From a checkpoint of a small multi-label image tagger.
Training: adamw at rate 0.00081, batches of 128.
Rows from block 9, named by matrix and row number. Each number is 128 + 24 x the weight over its row's rms, rounded and kept within 0 to 255. All counts start at 0. Numbers have three digits each.
# q: window attention query (model.blocks.9.attn.q.weight, 256x256), inputs 172-255
q.19:111150133137129163151107150130126094154130093147157108127109138145141128056152147130174104178110136130122154118119127103094124156143134128226160116089149096097161159119124121133131127177185116143130120103141118148118130119155108112126135101139084104124
q.20:097145153132093098135134141158090110140131125090137178125114101085137126093128156156146127083121133125133115123143099120129120152122112072112092114134137101087119129120115129151118098180155120143119134158142144106133118132157095118111152148117131116101
q.21:154118119135160141102065126102113130093134174129112097106155101095156126138110091139111164127151077144138128141144139135127155115130120097128082151129162100109117150131135154160140153121122080158082114146151084133122105141103121095167141164099150125146
q.22:098160078128148158128135120148151138176116120135124157115096131136121097114166126122129160123139129123108127151109115140135106143125117149149145130138140139123127133136131150172140162129127129128139124098109131126139132115147135110144137120190121138148
q.23:132130123137108112137132124169092101129163147096077167126116105157173139096152109148126099145089096169107098114139144117157154118121142118109120145141080118077118117114158129137121153124129126113104126161129135138136108089138095128124129176074128133123
q.24:141120132160128108113157082139127158121111135155113116084126128110116138181081113102114155101153134105114141112156129165100141122157106123144188165112149102146149128143122097098115084138149121154107129119126138155165121103128120165097114131118131137164
q.25:159104158125102155113150152105055167111137186116126152113128101151134143113114145135117144112134133132129127126121116100155179139140162138048104133142147107116123146141118132121110163139097152130143127174137155153170154122124116145120129167090135102113
q.26:148089127109121140158143147140165128136133116134153129130143142129092130156114129133119119095110098109132119138134162139144066103145132128166153105110112090149170146105122158117158144150106128126127138095120156091055113183147120133147139094134133118139
q.27:102147148121142180121134128121069120175172156057111110125149109131147163102124119144168108153160127147109158133148092109151160117125106132127089125162114124082103178141137122170107152142122144113127165132102149140115120148122140155180139160137132128162
q.28:123103172152129119107114147120137130151142107170135133150125112111145112113143113141138115150120102108114096140151157148046098169148118098092160125110128102123138139111118082120154146136117091131102177089105126179126129115112159138152139182136110155117
q.29:139166174126140115132152126162133096118095126134123106122104140120098129141108172138091062135101164132162119183153120145145117164152129150132147141094143105155139141090161140108144127111113072121111099135140149161139144126154176142138096078132116119154
q.30:111140135101147151106117084125144141125125152124105118155133129107131136144132100119104154123125106112129125125105188133158077108121131111151143075115123160160131146135137152128113143110105133176115157141102079129121159103097130106137115108151168120117
q.31:163128112091133099122085143114100158105155138125146100080141129148132143142077107121089137128115109109130119130091156129159144087151149134081083123133153145111132121129108139100098149123089136160167124081101121138129113093106118117122131129116177116119
q.32:130154134149098109133153142120118129122138156153122107074119133125108144108141102138140131098146162140153142070170099120105136101093115114111078111140143130104139124170137119113129147145086113084120147141159137141132156107135115130093144131143072120157
q.33:131146157126143121119107148130153167102146148122126160169121163103115133178125105132129102141089087119139132152124138112142158157121183163125120166200126135139126151130099132172148119118154150108145150136128130127092095166126144151133169145096123131149
q.34:133126117149119147112117105088098133109113132105129104087158113153131123109160126143144140092144149135168107124110116153140142135152104121116146123120135140098086124131149163090144148071125101123097090094144097128136127124165127143165089136161125116108
q.35:167130139097133151098120158119080133093130149093147096115110088107135182117079108115116128107166085110132080154102126110132134122103140150057122109125122141095094148114114146112099147118101160147132151132115134100127108111151104099149144159112163148111
q.36:160103112171121149151128116104157123140146130165113092123097133109152138094208158129107124126179193096156111138133103115117128102148116110084121125127153106098166155130125138147130123155095167093070099156172158140118162130165126175093100119155144156151
q.37:178112159127148113162101122126131141133133149149121112126140092165129138153134153149138135121140139111128110129099176175140142144108134140158125111176158108140095203099134118139105128145163175126122123189125093123088130164140144106090159128098133176118
q.38:101130107097100130119113144098073119122156140151139134086133101106128190107135170159155133093145131162109110123122119146133122090113124155093147074143142127136093141137101117099116130109122107114119145130150097140111124122124111136147107183148178142097
q.39:124126123147117190159119138100133103112141156101127147082113145137162174096126105125128128089130129104135131113101128117123132093148104121111118093142111098117088117106128151110086153111147094140155126181154133133132145130117153160160113147138138114127
q.40:121107116149112120105160123148114098158134102156162118097082136125144110109138145157132148116113149103129168116158130127103107140133088133147155133136098113123167090147139092155128121132132095090117127141136120143115136131118138154097116095155114152153
q.41:164153112176117113139117119132136109137113145169164111133149162119100087182130127125128109105131125065154137114154142146106041131164105169150088162073118152166137130143131144148149119120139141123116153126147107101108133098135123155085099115159109144134
q.42:173142190126124141168123094138105128138125159159155082106168086089165145190099124098115142132124088121123125111103148162124119143131159131083097118129098127149118151116128137113076091150180160130104125143135169134107134144162144151173130132114158137106
q.43:162123091149106113147123119128120122109147103138138103134161084155111123094110112136125129135132130121138113112154118099146142146096161127120172119135161117142148116129148162180098108161114100136125124115105135107122109137126188112155141108127116139092
q.44:083144115130105134164132094149117124131125120140132160100125154155077133153141135128212116155085138114131111102122150133106148112136126097148160132145098151146123169162158152119107096149150106142124104151135155119121105098127128094144156114151138111103
q.45:137139149127100136150177106118124110123171099156116137102147088179134103125166184168111145149106110140116133119121121151104171119126097143109122137112123120112124117106156140126083117152111103117150143145109141172090129132104133133101168141158116191145
q.46:123162118189141093138159132125152102133149078138136137119125151108132081135158151104134136112122145137118157096155137144082109152132103121189139121093110107165169087153146105160144105103141115109159134139115126131121113140124146165081125084143079102133
q.47:119152120153103114101177116120121086114165112136106137107118119178119120095161155169122136129126134160127152094149078119094143155072107106103150130141123100131139110150162119166118101126138083151166125134162130111122119128130094142098146173171128106130
q.48:145161108148162114146149179106130139143139082144134138120127133142100136129155142126115086185128184122140133121124168178106130136109112151123126149144114118131113114139153091128160122161166112158130137151137144153123090144167161175120157123161128176165
q.49:118118098162088151115154086167118119130142078133135134107146126163116088108164157151124109130096129140091143102194116141076160147105084120149112140142133088125148089157111129171109092142141131135145113120153143102154162139142103164105128098117083125151
q.50:100143122151129143094160153141166119104137102139174116112115144160136108135164127140120116116136178135122113105160122157070112135116117162145138120111157121125136133124115089154163112134093137131150084112093135140163113082091128188120123126134112127157
q.51:102159090158120096154156093106171107122156121119104135091166172134130130084129136154147140129143177130099155135138120117074144168158091104135149118131137112116137094148139120168115085131131137142130166132150165135113126153116127141130104102169104159115
q.52:139124110180089109101147156074175078118139169138130105123117135131135091120144139113114125123132139131134134134128144139089099118161083082137119079118138137176104148157156141103109168150111140128108107148133129152128166149179106153146094119145141111142
q.53:128108108104137112120066104183123116152115115115090107134127133146121139163129144164095133157140143164097152132155170127091136113132083104128122141120141125139135129148151099145150122166108142097151129128138118094153103127117122111131141141145155108090
q.54:147101121088141154104078123109121125099169170152149123148146138105124171130094115112119115100160106116197116144093115076165097129114102156087092113105141149151093146135135121124098179131109132152146137142117088149138146104135121107172132175110139171119
q.55:108141119158105103141157146139160110156100100133128136115112167155124087109135136127148148163130132128115168090087144144088120118084095097138138127081162126137150138164180085168168093112144113131148128105116135113101124126118151155120133094145116116165
q.56:088135126089194153106097150104133159155130126143109079185159117109142119100145151120099129131138137132142121175084102077180141155133097135097063151143130163123126141113181164108133092149125116116150113116132133172139067123134153123099150161120123131112
q.57:163109125164138136199125135175128098131113123149166151148116112102109116151116114127085118130128140155074128138136095175113130186168117113167092095156090115111132139105125141129145119162138113145155123075129100178110185140089127162122109119135129104114
q.58:097164110113115133128163125129143102164137121131117122103150146147146106086135140138115122166104185140124133104104122153070126131102140133164123132109126080116135112112155109183172066111123112112164124105151127124117102136105137170110156105157065103136
q.59:105161148121133128148100124090136104079137098111099108146140162150118085117132133175124102125146150124134111084134150178110077095108065160154152135149148138170113154138160146091139166129135127130154130131089167134078130135122176146104135108151085108124
q.60:115144153089122141101139096121097137112121154132082109118133109165141191105100127113151124114145118122096110146109104120159166138128122142091110137104137141100115084109135095152129139120115116124123121152138138101131125123106127129121140079068108131095
q.61:152154105100147123147109137145137141145136156127139158136103136100108129089088104153076112136105135149106140127146168151142176115142154114139134151098153138123134104134151151125132146131127152133138127078095098112176134152105111130158098136118122110167
q.62:113164137136108103148148171155155104122130099095101145136103123147124114107148153138135138141119189101114118110128128125094161122115126111158122131132132123142183084121158107178136108138117103139151137098114127122130120110126147159113130121152116145163
q.63:151117111062160168106121132138117103107138173138110161136171133099099154114132124113134148146164077108123117166106120108137151148148141117155136132145153137156068100143163135058112122134138114125120130119149134107161123109107114135159113152124131141155
q.64:119130141120111134128141151137091112104115114126096133089159136154152119070167141165117122119120152145105141094110116093128158145113125116127109125148142138125122140125135070140112123113144121137105100138147127120132090169136110130139119138130098082171
q.65:163135129120097173118122153131114134092095166119137118135154106142123154132082125119126098068151147127137120131113100130165140096132162129057105151158084133089126132155101107104127120112101126165131142128139126143135125120142093084143113186153147147103
q.66:134094082147125090136145152131136147131125104112154091145211164129143120122162135101122135138097111138137141118140147136156127152078107119144122089116117116122138089134138158148163107072088124133160089139161138168122158110062118133101118146158132153135
q.67:172120143090153120143191126127132173114139113171115148155149116105123096132148113102166100059154069144120116050101111107119092119098111155123126140118135136109156112142099155123116127123112129127133085174108144117119143109137140121116108108100154085188
q.68:139108143111116105127153143138153181107099154141164111040133086168162138116165134152107126090126128103135109124144108136113148102119131115110162131130120146119122119112115131148107110129171131150125161135106112164109141154149117093159115172123143105051
q.69:120124125130090113105152113105091151102146148113124119113131106205101169114125150140129145120171126133152148126096095124122119122101089160140085112143098126125160148092146116139136125114077128139092092166127125133129119153132125098128134122119112124122
q.70:138157124132134116141149122119127090123125114115114139124150103126103129138074124080128101140109128097150110110127094154113146137142092088100146156108134117116113096130118124125143141110132152106137124143100114163166142135118148154075135107137115132162
q.71:161112064123143147087085129123108147113127129142123145127155110101127118166122098120119121100136133102122108131126139128150113146153161109092134144118120144108108113144105142113136187145101096111135131097135158140111173082087111105145148171135169176069
q.72:067116095186128100133160120176197124119138124118138130120104167120155095135125131129131105146105144111092159123151162171124111131111114118159152159119130141164126123160089136151171135162129091116169140135101145117106142174104138105136105102129116154170
q.73:141157167102150108117128108084125141150119105135145121115130103140098120079101160134146148137159169120148157106154106091131128129151138101130112130152136094117100117121152121129169096080148128136157145157130112138189103149154125140117142152085116112157
q.74:089149142109137154107145151141101137075141132115094096137149125154137149102111172151144168138147138116148129087115092061142200123094182156091109096161082098132111150094172107116140122123148133159108132105140104142136101153147109136110136153156098107171
q.75:137113116082070150110110161113109146107144140086124126136122075154136188088117134161144107102146155150146141117116112103108152094151143163066093161137113163119105160109142115128111126155153120114124135122175127140146133119176149131110124173112118101135
q.76:133125124181145163126109151136104132110132154108078124121134097147141139153145106117119110107146109137144150130092111089115118083167164113109125112133135082102105133140158140089093130121107114119145127057129147129133127123136128118137130151115135118074
q.77:090135136168127108141162139136121112169100117145119154117117158127126079102160162129154134135120149162128137114163146140116127133126096128169100102105134154146161109139170130123151120146158138105167158149109138122113087135154147151093130098145119128128
q.78:131109127130172139155106133123063165107135136136131127111142111176138161108106091111109128118166161141145132132103137098139146100122185159096127122130118157129091121115138151139114155135104102141112130111134102105138106149167092129144111142100144134184
q.79:076141143146086091140166123121135119126150094155136138114135133141136084137147166147138117114130133117126150109147159131106177128097101086136116120121146120126174091134125101168178094110135102129142149130112137153129141135115169169100151127157094115109
q.80:132121133133132122134133158155161162125127174154112138169103157128092149115127180110137139179152101143110134132134127144159113116161081157158143167115131090130153143142156133094168149105113119145150122123185167142106072150147121136146149115133135138125
q.81:147117128088131096122113138129114137109110125109139117142119142139131142151114098088155095111128091072143111164122139125177123115148137112094095150138137120106144153122115166104094185123120161122122108134109110112128142143152122092144106112108127151109
q.82:096153143096087130139108143188127111142126099132190140144109109145100176103195103153130127120151137107135136118124131073114115102127130092102091153118107157110092127131121156116132173166100117113142158166152101102116120148126119136116155108098091116135
q.83:089125141122150111131131151151135102130131150105138070166098124089149138172136095107098132146094124084160139141106140179138133162181145147142117162114143142154169091131115141142168148105121153095101128102117097110142134146131132115127176102117140164116
q.84:140108123131103124118141159115165125105097164159139110093159138112116117107121169091119083174136133166145115167156131133116123116147160090175109187100137149141172131144146121164136131106171113099142120122090123090126116119063117126120140078115143140160
q.85:128117115132120157101142140108184153107120119112114142104166123169121140099123143156101155147131150163070127105123104132080110116106121186110131116124154143137108159124157138105121119114127116123134101142121069172109128162144125115181120140104169144170
q.86:124106106136155097174116149121127159145094130132113123136126110123186163138072118127117131126126110094117117121118157143135128142155146189158077094162120159147136188121074153099112145088130137119113104133115093098130122104169123098128103144123154134105
q.87:107119155127125114122119128074172150117108144161133099149090122139112129114121158139133092117145121147157138068140167167111142129130139113129134137135132140136139117144144130157149121151110112090091120126163148093142125128120107106116156162193163128125
q.88:126112114163118103151125107155152121165156115145107153156129127099151101116114139099149096170112109147133145087154125156110147142144136136173124122099138127147150090113136163134160113132132132131171112121112137090131131125119108135136117152130149133167
q.89:189115133174151158133076145052078134118087158126090123124086133114152142155105117137126078109117118182133100139125180121102105116126132148134117164142148165161106151111138135122133115114178142142122154105155109163117107135097133144171147143149137184115
q.90:124092119078159169139090152119105164107125150100153116099113107157134140112115119114173128107118085107145075158102130116180138110118154161089118114136185155159102114104124160097117152128167158107120126133122107102095165108124110104168122149121145109134
q.91:142103131104157148141097169142114165113083145093168102140171097142114150149087096150111121121122092120152100124106142146188100121173120133095112135129125147142121135104139145105087162113127148150085154120143130115157158135135126098164109146110185149112
q.92:127093126084115120103099176096112120092111166116115116146124077139148153170111100107139114112140100107133129121099116102149120121124120154103102137142105168146115180123120119091134160144085198158092123131130132113104140109140118121185123162102162165121
q.93:163116107144138089120120115136110135149095155154131086128115126125104150106151156091135113160132127160156153125122135111141140151133153110129155158156110155186126162104112103112098149141130190126131144065109124122118112126119159109183107142140164134099
q.94:123159119179135139086128125114166100137137104136165112158070135119131106170143157095113113145161135144133125118162146151113110121139158130206113163116113121132153114108150123107157120137127139120139136111127149105123145124063140102129139113170109122142
q.95:161105116110121122136077137104160147096103180117141167120162094092138161166092115115139146092137082110119127179099156131157108069140117170092114127126129158123071152103121153113095140142085138127068105114130101123129173095144150106142138144109172104096
q.96:094145130132134131151124107107087123150105083126125135085139122120100119077136132052100129120135144163140093145102121159123130125073114121121133111130147165144163110095109092083144130149090088105140138122146104134108162131165118142138144137148126121127
q.97:135100109109149123145130097166113083108091104068158126098124141135112089104146131118143151155089171102077125091141141121128105132146113155119173109099116162136140102136139104147157142146168075098133093108174117127133142145145138150085118119161129114122
q.98:152127133108102145128163110140146143073111088147142108173084153151184114133135133123125102165170153119100160109139126153110104129143088124144120116129175124150137126145115123091120070134127118134146112135138142111109150153158140116148128086119125152117
q.99:187090127107117138142096121126111134130144158077170106129149080102142146140121176174099147100095155139133078140103139108148169121140140103103119089160102156104120120163165143127136118141088131141146121125085104150175090096113147132128120127104140164106
q.100:140121116158129124142154162156165119178107086146116103149134184154113144127087132136159110147147118152124127129130132106076103179130134140107118133095142091162113098124127076133130123101144125126123114142157166117127110132133110139081135095118060102156
q.101:086140095144154112128108124149127089110122140098134163116114108093141106117091169095077181125106168151149179123111146175129103129150137103155157130106147144140121153143146179159122200134093132155098119115126074088147119143103105127124143158132107144116
q.102:156148139083155128149102143104125135113134157087156144112118137122128196156147109148140138111139113156137093136108129144195128101119140134107136100182141160099094140144120122123103172158126108125096116083132084124108103147111086094163105177128150121086
q.103:134097121119091204119098063110125082158116102104098131131125117090116151106124129123144122104138082107137143146104128128184122148127144086090104104139116119123178110163105082110142142119150101147199073120126119145132096105130076117124149154100141184158
q.104:114154074126126128153168124145135117099141121159139144135121173121131158108114132140135191158148167163122156117152129160091132142133107148154116163076162150133148102136128093137158093146168125131118116077110152123123120171119132132136120139175084118165
q.105:128085136119173133110117140104148149141091109156155140137146141140186173157108144153137083137179101127103129135114118129101104107155118148160156136100121165146103151157118140094149141140160146117093140141154199088126139150131112156114125096119143147171
q.106:151123101118149138099115117116099170138117168080132127150145139114161168142096124163135124117129115135130116141126155125193117104121167124110150120151131134141088143129112158096134186136124144153113103115116132119121145099096127082164133152116148131107
q.107:125143151145103114137159127143159086149136123153108134106146141120124110114146150124120118126124169137102159083133119121100121171106113121157150107102132109147156071127139122152137085148160075114139146153104129137161120090128127149118128091158073171134
q.108:108098148127175128156096132137074126088131120131121149170108132114109152155106089156137170157148128147162119142150152148142124083163120126154098123159136145118110154143160127128128140146134141137127133151110147118087137130116069140182184153095156138073
q.109:116166122138137123104116144155136108138161084127119132134122135125151081110159120153150138128113126176141169082155153153095090114078076122163121120094142079153147112153155076144186113161161156132148141108145132140131110144089169133162136102182112168151
q.110:092168149089114111106166160145174150123192133118133115133132133105125114107127076150165118102145129147133161183176117148155156150128129126116141123119123144132136119156171114112110105122137106090180140117148094061112147111108128136124170153183132139116
q.111:124154122161114121141137171140121155105124130104125134147119143144148142076163133107160109146137115136124137120125159160165156166056136128142122126139100125115130197168162086106121135133095133104132173142089128100098125156134116155114127132123109114103
q.112:138127144137104127110177125146140150138132101147096114101115121157126101103094136120153121157148160136125121104150119108100126137127111126148115103119154108118159115135144128157152142090172129118135155128130126100139103146194131193095157116138070137172
q.113:112099134137093112153097133113122130092181170125128127094129102123128140080171108123154147116151104108141122103131116103167139097106128138094113080155114091117088153149136126114108103100160104145089130172138121122140161099129164140084145126119131135103
q.114:096119078120159151133124117097117087162120143167156148133152105127143124148128138115097109111098108104067113155152154091126109103158104134114145099129104118152124089143107165083121105184128149148122142141143146160104122103125115123133131093144126153100
q.115:161121130085157141104151112148107135106085138090119100148109138137102152154131095152141126138140149168144128134090107139109113126130176141103121183120162118078095128094116145137140134116076095109139087115132131126141111127125085131127106150127159140162
q.116:154140125130120086139139117151085136090128144136151117154087159124132129111099108176138157139125186108160126177123110161118084132116157144121115155132128123142139157152104131097128137090127130148127094134131113119153121132154119166118110155117075104196
q.117:117114122137131131114134165191154158137099156114150164138153129079138128150143130174086097139111132132133093104112131124104099180135153142161129170160133133092143130122127113127127145124104191127158111116120116090148122163099097143132135093153143137137
q.118:156112130094132095117099134131144101144182156123138140138117122111104136122103087144168105112144129160146124110117133135179126137141140135096120129160120115107118178142165157100090127067121119153135111063142136114115122143101117129139154152104148138069
q.119:087144160135119115144200137114122127121117120134159168146115114132153118133156130076121113113103136121109139103153122080103156117139075109136146144129112110173132096123144158144154114117172125131151107142133117134118119085120141119099135088081093102119
q.120:115092145134112133126093122102130140090167108135165143163148110145122145128120099125112117111135078146110112173110167107173109102140125140122088100151104153081134156185110137115123138118111099133078134126099093128106136081108106129132077106119174111118
q.121:138127129092116151124102135107085143109129145099155139134149119097155108133094082125121105154139120148136111151099126111168131094139149142083128100121157167102115179145118146107083157120072155127110118120163105141138142143087088092142096164119192147107
q.122:103173126152130120117107113100146120152110139184126160126128139112120118118135115081112108107100139143125166105156152127099106139132076170134171101134099106150181076117117145144153079143141128124111101112102138122123151148123165118108111124097138142124
q.123:085138131125111147102077127130143136167115118115112089093115130146124155106140138157129150101161111132119150143171106106154142141098141091125113080086117146113124137140132121144090100144096130158161095146145138141091127132095124158069159127127111167115
q.124:122121109104121096131185139098133122167137135196127152109115076134132152128170124130138122111131117127144131126139082108124107140093088108127115091076132133166108110130155127153104121098160111138127133128122169161127117120139157169123150100127090115132
q.125:136184121154094089158165123134137124112114097142136111109100150126102094127134147150116122181145160128142166124143086127089145193107147131152145120093123108124138117115146101144161104119146129099175106140177167117149109139145134134079137097097081119158
q.126:129117140154154109080167141177140170130099113116145120133118135111148133162124152149120137150096152084158161162165153147089147160130126125148117151131181112147106073121119106093165157132133154118153113088149076130152149119145130123149095115154133124161
q.127:144121139109140109091132113146134130106126141155060120128137110113143161138114175093149119146126094069138103147111149108163081150128129123096106125136107149075107145147104159121150116088123116128107109151175114129122179121138136146155139080164166148160
q.128:144121141099093151119099143156089153123148119141116126129120137112102165157130135124115090078138089117090125119098102084148164130115158109077130132136125104129133158150146152123097135141135131140074136140129120124163119144110100138118120175101107147097
q.129:188131154161114066124142129132082128135104114122137150081131126200130163108161170117127134090137158117128101095140115110081140129115131126113147093159128096081118149112132127151113083178129112140140147127167154137163154135129113143122139103166112140147
q.130:097152095172182118149132136141181156147110098109164116156129105105094090151146131157115125135115160100076159148113158102118096147151121105159138106097140153130150115078137071125108124087091094135126142152124099098079092119126130202140140105132127126148
q.131:099133136171099099126122122151183109136139105114138130113110165116114118122171127152149129140114130166082164103146111148122127145095109140197128129105133107150129123101118109147147095134152104144150136132114132110134116119138127137105105115168079101172
q.132:155146101146110141119133109135176111117072117105144127154091090154121143176127101151149133141182160094146076134109163135164147122112100162103106133137164109140132124095128158116111143157126143105094106097124121123157118140153095113171142143101122149150
q.133:154111096144105158126113099108132077153152131117135114142135174131092132148108126108122138147145097159117121137147112139117164124124159092118124158103125140125120107121096139106132171091112110165115114136133073114165115111119137127125150148185092117105
q.134:122155083126115129124127116118168102134120124155129129125112162136117126106182151106117141097113143110087148084154138160105110174123097116133128111124139096169162102120146146176146124079167084109149133118134101138114094101092158110101122064152103102152
q.135:138150171155186136142075118129070134109107127125149160121059083106113137113121116143131090140172165072163112156140105086078151136118108169121111099126121139134131135147159177136114123121139148110103124158118154142162127119122074133131147149132151139136
q.136:094122124141095105125144085160150093178109133131160145127081124107123101126165155123115103110110128137122129129160159105131124134124147129170178118108118110082087103183139088151120127116118138133110120145119132130132146129160131131106171154105155088128
q.137:118099145095131130156123119120129132157106122130154143149118096127153124141171103123142118179163154144201151142115157116132116169126141160177083119144143113146133123149087124134131135157113171138116153095138151122111109148147118164132147107167105131145
q.138:069153152119161151150137157114156109152135133129112114144126162130114101126111125129116153148133068163132099154184135119158108142120113124167128151098104136138103125145134127149170145150135126148115141098099125110138126116093161134098134153117155118112
q.139:135159120156095123161185145172158124134119063136118150097116135164139093108157136141140154114147128119128153117146130151112097132139086100152156112129116107134143153127121128160146096127163123082149116132143156167141104109127132139108135103164082111136
q.140:101148093094113112076155154120141097134112114136117105128140155145153105139127141135108141096122110172103130154120114117150156078163163131167138104101159129143094060159125127155159140127104113117108104140086119147156117133110122118101095129138136133132
q.141:111165136164138101129161146174123096115121094137118115109147178128112131123178150134152086163125142129127121136133109131098088112138106118158096125116108092168159090097119125157154088112159177102151119157135177133121153136158122136113146135144091121162
q.142:123111177142112147102105127148097110124161102145139127124126117138135139109123115126133139134151167127111107160102158152163091153175153163142131172119119136136180099131148170115101099126068179126123134124128153129146094142123125125152134160116108144170
q.143:118127101114111164110137112116177106105120127137160114127106107163125143101115115103124130131118117143130131116106122116147123136129123125129137177087135128092096086160121112135115123104117140131112098100130121125135111106112114158177143108165129089123
q.144:131086110130128118129156156109153107110103130167134130120131100178115116171101095089126130122129131084158082124138136139141116126153126151129121138127173158161138092102152130106135128135110158132120101166111106149118122168168169137115103086115143189163
q.145:140156148165136146135116122123139110147135131109166146101068146107113080148154166141109117161137100118125155127134164136103117135146139118170160113148130132154115123124136086145139121105146107137125100097117162131156136136112154123102135102142070152119
q.146:139111130142104088127179125131118149121079079177106089099140125110097181135109148131164116136164159075139101122108100166095111134117124123090120132111140099115132131167102147111134124157099157089176133128128100124144103161132127144102119139095083142138
q.147:131103095149130114148124133137154156116097130115156131148103190133137092141127146097092123097112146148148142114137160165109122098167109150136132138153121110133137106065108155151114129121171166112110168102139112129070184111171186163097152094123109150167
q.148:122146139140180109112099134182148093145092125136150205109159132137160089120134157129129151120149072160142155129132105128094164128146134130164193124104124108144150126130130161156123124145132112160141121117158126148114172080131135158151109120086135096143
q.149:137127106163084138149107111114109117171152115135134106158113111112164178086160105147110110122123109140126125153073091118190099096110124150084126135120141129142126123133175095157093137140138118138171117142110107106155165071121092166117167102148152116106
q.150:121074132111108140115127090109101152092115136087116111115162085133128161093094114136140105127173105155106115153121124124157151107142181113086135115146151132124148172100122121124101087154089121092155140171104141157133119075144076097160154177146099135097
q.151:147179125093098140099159098104080135125160133149106101113145102126131128093133115129136090106130108130165150129090092088176146115155118133062104124162137140103123129100126090107141127139129090137121144146148126148119118128097063112098181140098127126124
q.152:117151136115122121120135117110095116135166115107088101130103161135155100099154135131142094150170134145123137088139117140147139146103135148149122126140112098099085147170111114138113137131186145166155168141135141125121081125111139160121152148122122131084
q.153:159099153112149103135144131113138121151107150130125110098175123144138164179092141080103151143122130106125087152113157130129116109151150163077095151130134141135133131123106138104140161149144157131097114133109125140121173118139070102163083115060124172110
q.154:091161125189110132104123105133140098156120118118119115123136118148102094099138147109144140114091150125108165126145121144089158128104086138163110114107132129117160081141159080168126130151138090148143115131150144159091092116073140153102134139163084093134
q.155:164111111116085127082106140137132121097109104106120166114137146160140128071125115118103126110143136121111092089077115102136149139135165111103077128105097117142092117121132118134131136153102129118114117109097112126067151158122135101151117194152169133090
q.156:115156134143091135120116113123086149143189162131104123093144111148137143089152136136175124134159120173138115120149123075122196108101104119088139089146089100138153103143113151111136121099136104133152123135132129130166090133138117176109154109091123097103
q.157:082143098142151105135116106156149141136133108138154127103117147127109104138149136141125111125145091115107134135120151153125082145151131134179126165074130174157123112122119138133187096130118172097086139099155098165105118149126157139151107110145130117122
q.158:146140116150146116158181133073149159160129116130123126148127121141113121098131134129101109162114171059199118096160085129140117082090110130127136139126118132137127093105109096139143089176120097085112130136115166104155077144133118143086157128111104171121
q.159:130119113111142148130097125164128149102114128098140135148163099116148136144128119131125106135129141125121094156094167142152094100142142148126130108128138164143106135110176145095131141153139107177119115138120073108118153145100124087194119131103147139101
q.160:112125171116124094119155145119115127136126132131092120132119132156143093123132136154113098150130136130160121135147129106127163132131066144175096128139150122114109164123119141094064135156100120143149131105129101117095121134101118084120140123122102141153
q.161:129131134079076145147154114147099145138144128087083132142123104161132117103122157148126129134140122136158141093114087062123105119115166146089113136144141087094132123116135097109134124119098157092133144175141140146122103141145098128136113140090108114125
q.162:128149165105114123164154114133120151136099131101135138160208096212150124093138131104154136104167144163154168138115143105129131136134133125139102109144126131166136101072134098138117173120119137131132128125126113125124140166142138133137109137149122144167
q.163:125111136142149160141077110113141161119106108095123100136149111115147155174137123162145123146099084167122150103121123172117153155148110099092181106070098149092126124125138125115080131161113150114092121126102133133102134140153088124129110131165109121100
q.164:133132140144137151138132147154109135140138086091088139112102143105098175107139150138144124129154075156159148118120108136162119112170118131079089128163104130077087090147148132148123111129112115190101114150172127102121096073117136151135122127127101138095
q.165:131148181169133101104135095111122083107150127138135098097118090123135128063183111119121165099158113119102151111136103089140140125131100152119125149124120101146111130114129103106120169118129138100128178135095158161157137122144095101104186119121109148132
q.166:077096181109135140125119131098143161116094125138139131114095156081108141135143112158151163153127138152132091107139163098143107121066149115139116130118141141133119112105112153132106131102184112128114167074125112095134147131137134115164104130125125143106
q.167:122155131180131089142133105157126099133113097152120123107134175132122100151148116120111126120120123132094151105160146109087098157160074107165136136111130106130131117141112099170172080147139116124152138132121166112177153157143144143110149098151103143143
q.168:122150155141130106131158099152140111183100085165158141106143136135146099088135134124133103129093105109113141119144095147114123159139117126117098134141159120153123113126112158152154108151113123102107113164124164129166113148183110151118136086148083137148
q.169:123155144168110094127142093126117108149120113133132162122125144137124121130165150106136120136097160131107141115163116130089121140143092099193169108106157126161155124117131099158158080127150121111151139129137146113117131148143140177109147096135066154130
q.170:112100128145159138084101133131132137140129095140184115132103136099133178135109120113121145180097149129171125129113128104163151142135060141170148117152142121154127149103159161116155153090174132139149147106087145066135126147129135115153095157142151113080
q.171:134136166148101148130148119105119105110170092101109109092137101160153106155110117101129143121117157149111151155174145115143102156149112098073142102103112139136134131142140147142127124164117118103116094152150112157118130124082126144113086155158137121103
q.172:178086155097144123153162117130113164119099177135136114113141110164084137106116136163144105131054134121123143112132155105123143143162167091116143135147134126163182139104101126101136136116130105119132122123108099128142129146142087165132119101116150138141
q.173:143137131163133124163128157150118107181136104128103188136116144102148130125133124115095145136110084117151135106112153137135124138167130116138160102155121153151131128115129132136089103117090117115140133159158181110103143133139135091156147088124134123137